{
  "encoder_arch": "efficientnet",
  "model": "audio captioner",
  "dataset": "single notes of 20 synthesised instruments",
  "train_examples": 78125,
  "noise_aug": 0.002,
  "n_mels": 64,
  "hop_length": 160,
  "input": "log_mel",
  "spec_augment": true,
  "win_length": 512,
  "tokenizer": "char",
  "vocab_size": 38,
  "encoder_norm": "batchnorm",
  "encoder_activation": "relu6",
  "encoder_channel_attention": "se",
  "encoder_drop_path": 0.2,
  "encoder_depths": [1, 1, 4, 1],
  "encoder_kernel_size": 5,
  "encoder_stem": "deep",
  "encoder_expansion": 4,
  "encoder_widths": [16, 32, 64, 128],
  "fusion": "prefix",
  "label_smoothing": 0.05,
  "decoder_width": 128,
  "decoder_layers": 6,
  "decoder_norm": "rmsnorm",
  "decoder_norm_position": "pre",
  "decoder_activation": "swiglu",
  "decoder_mlp_ratio": 2,
  "decoder_head_dim": 32,
  "decoder_fused_qkv": true,
  "decoder_bias": "qkv",
  "decoder_qk_norm": false,
  "decoder_parallel_block": false,
  "decoder_inner_norm": false,
  "decoder_positions": "learned",
  "decoder_prefix_bidirectional": false,
  "decoder_connector": "linear",
  "decoder_tie_embeddings": false,
  "init": "torch_default",
  "residual_init": "none",
  "optimizer": "soap",
  "beta2": 0.95,
  "lr": 0.0021,
  "beta1": 0.9,
  "shampoo_beta": 0.95,
  "eps": 1e-08,
  "precondition_frequency": 20,
  "max_precond_dim": 1024,
  "one_sided": false,
  "adamw_lr_other_params": 0.0024,
  "grad_clip": 3.0,
  "gradient_noise": 0.1,
  "steps": 3500,
  "batch_size": 192,
  "epochs": 8.6,
  "lr_schedule": "wsd",
  "decay_fraction": 0.3,
  "final_lr_fraction": 0,
  "warmup_steps": 170,
  "weight_decay": 0.2,
  "adamw_weight_decay_other_params": 0.01
}
Rows from block 2 of the text decoder of a small audio captioner, named by matrix and row number. Rows with one number belong to one neuron. Each number is 50 + 10 x the weight over its row's rms, rounded and kept within 0 to 99. All counts start at 0. After the name is the row's rms in percent of the matrix's.
After each neuron's rows are labels from the 100 texts, of 14976, where the neuron reaches its largest size: "tokens" is the input token at the peak. Only what is clearly more common there than usual is listed. The data: single notes of 20 synthesised instruments.
# gate: MLP gate (decoder.blocks.2.mlp.gate.weight, 256x128), inputs 0-63
# fc1: MLP up (decoder.blocks.2.mlp.fc1.weight, 256x128), inputs 0-63
# fc2: MLP down (decoder.blocks.2.mlp.fc2.weight, 128x256, transposed), outputs 0-63

gate.125 090:54 73 34 44 56 58 65 57 53 66 57 58 44 51 65 65 49 68 40 52 37 38 49 53 52 49 72 53 52 57 51 74 44 65 39 51 56 51 60 52 49 35 68 35 58 33 43 58 49 54 51 66 56 50 50 59 69 51 45 42 38 36 57 49
fc1.125 088:53 55 64 47 48 71 67 49 45 37 60 66 33 65 50 46 59 50 51 49 50 45 41 46 25 58 68 60 45 40 35 61 50 41 35 30 52 46 44 66 41 42 50 63 28 34 47 44 59 66 58 67 60 41 40 44 41 57 63 43 49 37 46 33
fc2.125 092:54 59 44 39 47 32 42 58 43 43 71 60 42 45 48 48 52 42 49 65 47 49 46 61 54 44 39 42 53 63 28 50 38 68 52 56 59 50 49 57 44 65 54 64 45 46 57 46 49 67 28 56 39 62 63 34 61 29 57 58 40 58 61 48
tokens: " "

gate.119 106:26 44 63 55 47 34 42 45 32 57 56 51 49 42 50 56 56 70 44 65 44 48 34 43 55 44 55 69 44 63 53 53 46 40 48 50 45 52 49 54 38 47 64 63 32 46 56 43 50 25 45 51 57 56 38 54 61 50 46 75 50 47 60 65
fc1.119 099:43 61 65 65 36 72 49 58 63 52 27 41 74 57 62 46 48 45 33 70 36 39 60 45 48 43 41 55 46 40 48 58 50 52 55 46 56 39 51 41 64 49 62 57 50 58 54 63 48 47 47 50 53 52 36 59 40 51 61 38 38 47 48 35
fc2.119 102:66 39 60 32 60 58 54 56 55 51 40 51 44 56 58 55 69 30 66 73 55 46 50 59 36 60 65 38 63 44 50 65 48 54 44 50 33 64 48 63 61 50 53 38 40 65 58 64 51 51 35 69 26 47 52 52 56 45 65 48 62 57 58 42
tokens: "g"; "f"; "c"

gate.4 094:55 50 41 37 51 52 41 54 40 51 33 58 41 48 25 37 52 50 39 53 46 62 44 44 54 54 21 50 43 56 43 41 52 47 39 49 60 58 47 42 25 55 54 37 77 61 26 38 60 46 53 47 37 53 41 54 55 47 51 48 32 37 43 48
fc1.4 095:42 42 51 52 63 37 54 54 56 41 42 60 52 54 57 63 45 58 37 55 58 70 28 58 46 49 69 47 47 47 61 51 58 41 41 52 61 56 40 46 58 51 65 54 60 63 69 28 53 35 50 36 65 48 53 43 49 52 32 35 53 50 48 50
fc2.4 092:67 54 53 46 34 32 55 50 53 67 49 51 49 60 41 51 60 56 51 37 48 42 55 25 47 58 55 56 64 49 48 62 35 39 57 58 47 42 63 62 50 49 44 30 51 54 51 41 50 52 42 55 43 53 52 67 37 50 46 74 69 68 51 37
tokens: "g"; "h"; "u"; "b"

gate.116 094:60 58 60 66 39 55 38 55 43 53 47 44 60 39 61 60 74 51 52 45 47 68 48 47 56 63 67 71 69 48 46 38 49 54 47 44 50 70 40 52 49 63 50 54 40 31 44 65 47 66 46 44 43 45 49 44 43 33 53 50 33 51 47 61
fc1.116 091:60 42 42 43 56 50 57 54 66 52 42 53 49 47 47 47 44 62 62 56 60 39 62 28 53 51 43 38 39 50 48 55 53 40 60 34 69 41 31 74 57 41 51 34 53 55 63 49 60 49 46 47 52 37 39 47 47 49 50 53 36 40 45 41
fc2.116 101:31 59 53 61 50 48 55 46 64 54 56 60 40 58 51 54 63 58 34 38 57 40 39 72 46 65 48 43 55 38 52 58 50 63 56 54 57 31 58 64 47 62 42 36 37 59 48 43 68 51 39 41 60 56 62 63 28 35 74 56 49 47 42 56
tokens: "<end>"; "d"

gate.99 098:42 33 44 39 39 56 57 51 53 35 52 62 62 38 34 36 40 54 48 56 38 47 64 44 45 47 47 48 66 63 60 44 66 52 57 69 46 57 40 43 40 56 57 41 58 46 66 38 40 62 59 62 39 57 57 65 52 46 64 39 52 47 34 59
fc1.99 104:51 51 40 58 47 55 70 66 56 39 57 46 55 68 38 56 61 40 57 43 70 48 57 77 45 55 61 60 43 37 49 78 50 51 39 48 63 44 56 57 27 50 48 60 42 65 43 59 48 62 46 60 62 50 66 48 60 45 50 35 47 57 58 45
fc2.99 101:54 58 59 47 35 57 61 54 45 71 70 41 51 44 47 53 42 41 50 61 35 53 57 52 36 49 33 43 48 51 28 50 44 47 43 57 67 48 36 56 41 66 42 43 61 74 65 50 48 41 42 62 49 51 34 33 66 51 57 48 76 45 50 55
tokens: "g"

gate.51 099:58 54 52 46 49 38 56 43 44 47 56 39 43 42 30 47 69 39 58 40 54 52 63 50 66 49 61 48 36 59 40 46 54 47 51 39 49 65 52 40 58 46 46 56 41 27 64 42 54 29 37 50 40 46 53 39 39 37 44 27 45 45 44 53
fc1.51 097:59 63 55 30 56 44 56 54 47 59 60 51 40 50 40 58 67 57 58 53 48 47 59 52 53 34 38 61 50 62 42 41 47 59 50 39 43 41 62 65 48 44 50 52 30 56 53 44 59 59 65 41 40 44 44 47 41 62 61 37 63 59 49 27
fc2.51 109:39 46 56 43 55 57 65 55 33 45 51 42 51 58 55 58 58 33 53 60 54 53 51 35 52 44 53 42 39 47 53 56 51 70 56 59 56 49 37 53 59 53 49 71 59 41 62 44 62 42 72 56 47 47 42 69 63 59 65 41 48 33 59 34
tokens: "<end>"; " "

gate.199 098:45 50 49 63 53 70 29 44 66 24 46 60 52 71 64 52 55 60 30 36 49 53 64 52 52 67 78 45 55 47 55 42 48 54 42 55 44 62 48 60 53 40 49 31 62 45 41 38 48 52 50 47 46 28 39 47 70 61 67 52 43 45 48 48
fc1.199 086:49 33 60 48 59 49 55 60 50 59 53 50 56 66 35 34 54 38 54 38 60 34 32 38 26 59 46 36 55 50 39 38 52 44 53 55 49 52 39 49 50 39 38 39 41 55 48 70 48 31 42 50 38 47 51 64 55 48 61 54 49 48 58 45
fc2.199 093:57 35 57 44 40 63 67 52 53 49 55 70 59 70 53 49 62 43 60 43 34 37 40 54 60 45 41 41 73 19 46 58 55 59 53 47 46 55 51 44 51 47 48 51 47 58 71 39 45 60 53 54 58 62 80 50 64 47 59 38 56 64 58 55
tokens: "o"; "r"

gate.253 099:51 72 61 27 58 36 48 39 43 53 49 59 47 43 63 60 51 59 55 66 48 68 39 35 26 48 43 58 52 40 45 62 50 54 51 39 37 50 48 53 62 49 41 55 61 46 51 27 65 51 65 62 51 36 47 66 47 49 56 40 53 44 50 33
fc1.253 094:50 28 63 61 61 49 42 44 57 49 54 40 43 38 52 50 71 59 48 56 30 64 56 66 57 38 52 44 63 47 37 45 56 52 48 54 43 55 60 48 51 50 30 63 66 49 61 54 27 47 49 40 41 72 61 62 56 51 51 63 50 59 56 55
fc2.253 106:51 40 49 52 64 60 35 54 49 60 39 58 57 64 47 52 37 58 70 27 43 47 59 35 59 57 50 63 33 41 56 50 54 41 51 45 60 36 62 61 67 52 52 61 50 63 35 45 44 55 48 55 50 56 35 62 71 60 59 63 48 68 53 45
tokens: " "; "b"

gate.91 097:50 58 41 47 47 47 60 46 46 34 46 39 63 56 43 49 53 58 60 44 43 63 32 38 51 54 43 47 56 31 48 37 54 78 58 44 30 31 61 46 34 66 54 62 57 58 57 56 63 38 53 48 52 66 66 47 30 45 43 46 47 46 48 59
fc1.91 089:62 39 48 29 32 29 48 67 54 70 62 43 36 42 67 49 29 50 59 64 39 62 33 49 60 55 49 46 46 40 45 54 46 49 37 46 63 63 37 45 60 54 23 46 35 48 51 45 55 48 44 62 43 55 46 67 53 46 63 55 49 53 56 58
fc2.91 093:47 55 55 57 46 50 46 48 53 63 42 43 54 51 53 63 50 49 45 48 57 53 55 48 50 47 62 50 40 70 49 64 28 37 54 36 44 59 47 47 67 52 69 65 53 49 62 33 54 59 46 25 57 35 55 37 54 58 47 61 45 55 49 48
tokens: " "

gate.22 094:46 39 52 57 62 60 41 55 61 52 50 49 70 66 37 52 54 43 54 48 40 50 38 54 53 66 40 43 61 42 55 58 42 57 35 57 36 36 49 41 53 51 73 43 51 62 49 30 49 59 58 61 48 59 63 65 47 65 53 53 39 52 75 42
fc1.22 088:64 58 45 50 59 31 48 55 61 50 72 44 54 57 66 37 47 39 48 50 58 37 47 64 63 53 71 40 43 65 62 45 54 47 58 38 37 47 79 37 65 52 51 38 62 37 32 54 60 58 40 60 69 49 38 30 39 47 58 59 52 50 43 37
fc2.22 088:44 46 52 48 62 51 46 47 31 64 53 66 56 50 32 58 57 35 35 48 49 39 66 56 33 42 56 51 53 72 50 24 58 46 60 50 70 56 46 51 39 45 55 42 53 52 48 49 45 39 81 51 42 62 34 41 56 44 45 57 46 57 50 44
tokens: " "; "3"; "m"

gate.129 090:44 38 51 60 62 71 42 55 39 44 59 56 42 51 57 54 35 46 52 44 51 74 49 48 49 71 44 49 40 52 55 48 45 73 45 59 54 48 47 57 43 64 40 26 42 36 52 43 64 28 46 42 39 44 55 68 65 42 40 59 53 39 43 54
fc1.129 094:52 51 34 41 53 65 49 53 27 50 47 44 54 56 61 56 47 43 44 68 49 56 62 49 58 45 32 62 46 66 44 76 38 44 36 54 41 50 38 52 52 62 64 47 50 49 49 37 54 52 47 40 65 42 40 66 34 59 62 46 73 56 42 47
fc2.129 088:50 44 29 51 37 53 37 33 55 51 47 44 45 61 42 47 66 62 57 49 38 54 31 40 40 44 52 54 47 43 51 75 42 39 53 32 65 43 64 47 53 63 48 50 56 58 42 38 29 38 47 63 55 62 37 56 46 51 45 60 53 49 39 53
tokens: " "

gate.42 104:55 53 52 43 55 49 67 63 52 44 68 58 52 71 51 58 38 56 58 33 49 61 58 48 63 50 40 30 41 64 48 39 51 56 39 51 56 38 31 36 63 49 63 32 51 25 32 64 63 57 40 57 49 46 31 39 49 53 54 38 56 56 40 43
fc1.42 105:50 44 62 50 43 71 38 46 49 48 58 44 62 46 50 51 43 44 50 43 43 36 44 64 54 31 36 60 46 49 59 42 47 49 54 42 54 43 47 53 45 48 26 57 55 41 65 38 55 45 48 62 50 29 52 44 59 41 56 45 47 41 35 63
fc2.42 107:54 43 52 55 51 23 47 54 26 46 44 62 55 66 49 61 63 48 44 55 52 53 50 54 27 61 52 37 42 48 69 57 49 63 52 57 36 48 58 56 57 35 58 57 40 60 50 51 40 64 57 53 52 45 55 48 44 20 30 38 48 56 50 49
tokens: "g"

gate.152 096:69 62 65 45 50 64 45 48 63 32 42 51 41 61 49 50 61 65 52 49 48 34 48 52 34 49 48 57 50 67 52 53 36 22 41 36 56 34 49 66 48 52 74 62 44 36 60 45 77 44 55 49 49 61 52 53 70 57 57 55 58 56 56 54
fc1.152 102:47 49 53 57 55 57 42 44 53 48 63 47 48 51 51 46 58 62 58 41 55 48 60 49 43 48 52 46 53 35 62 56 41 49 38 44 46 34 54 59 43 51 47 52 37 40 57 42 57 50 47 58 51 45 60 53 52 59 64 45 48 47 49 47
fc2.152 090:46 57 46 29 63 44 48 57 42 41 63 58 52 60 53 47 56 54 46 50 61 54 60 55 50 46 70 37 46 35 55 48 46 48 69 72 75 39 53 58 61 65 52 34 47 53 54 54 23 57 45 47 40 49 69 49 53 50 37 47 81 58 62 48
tokens: "o"; "l"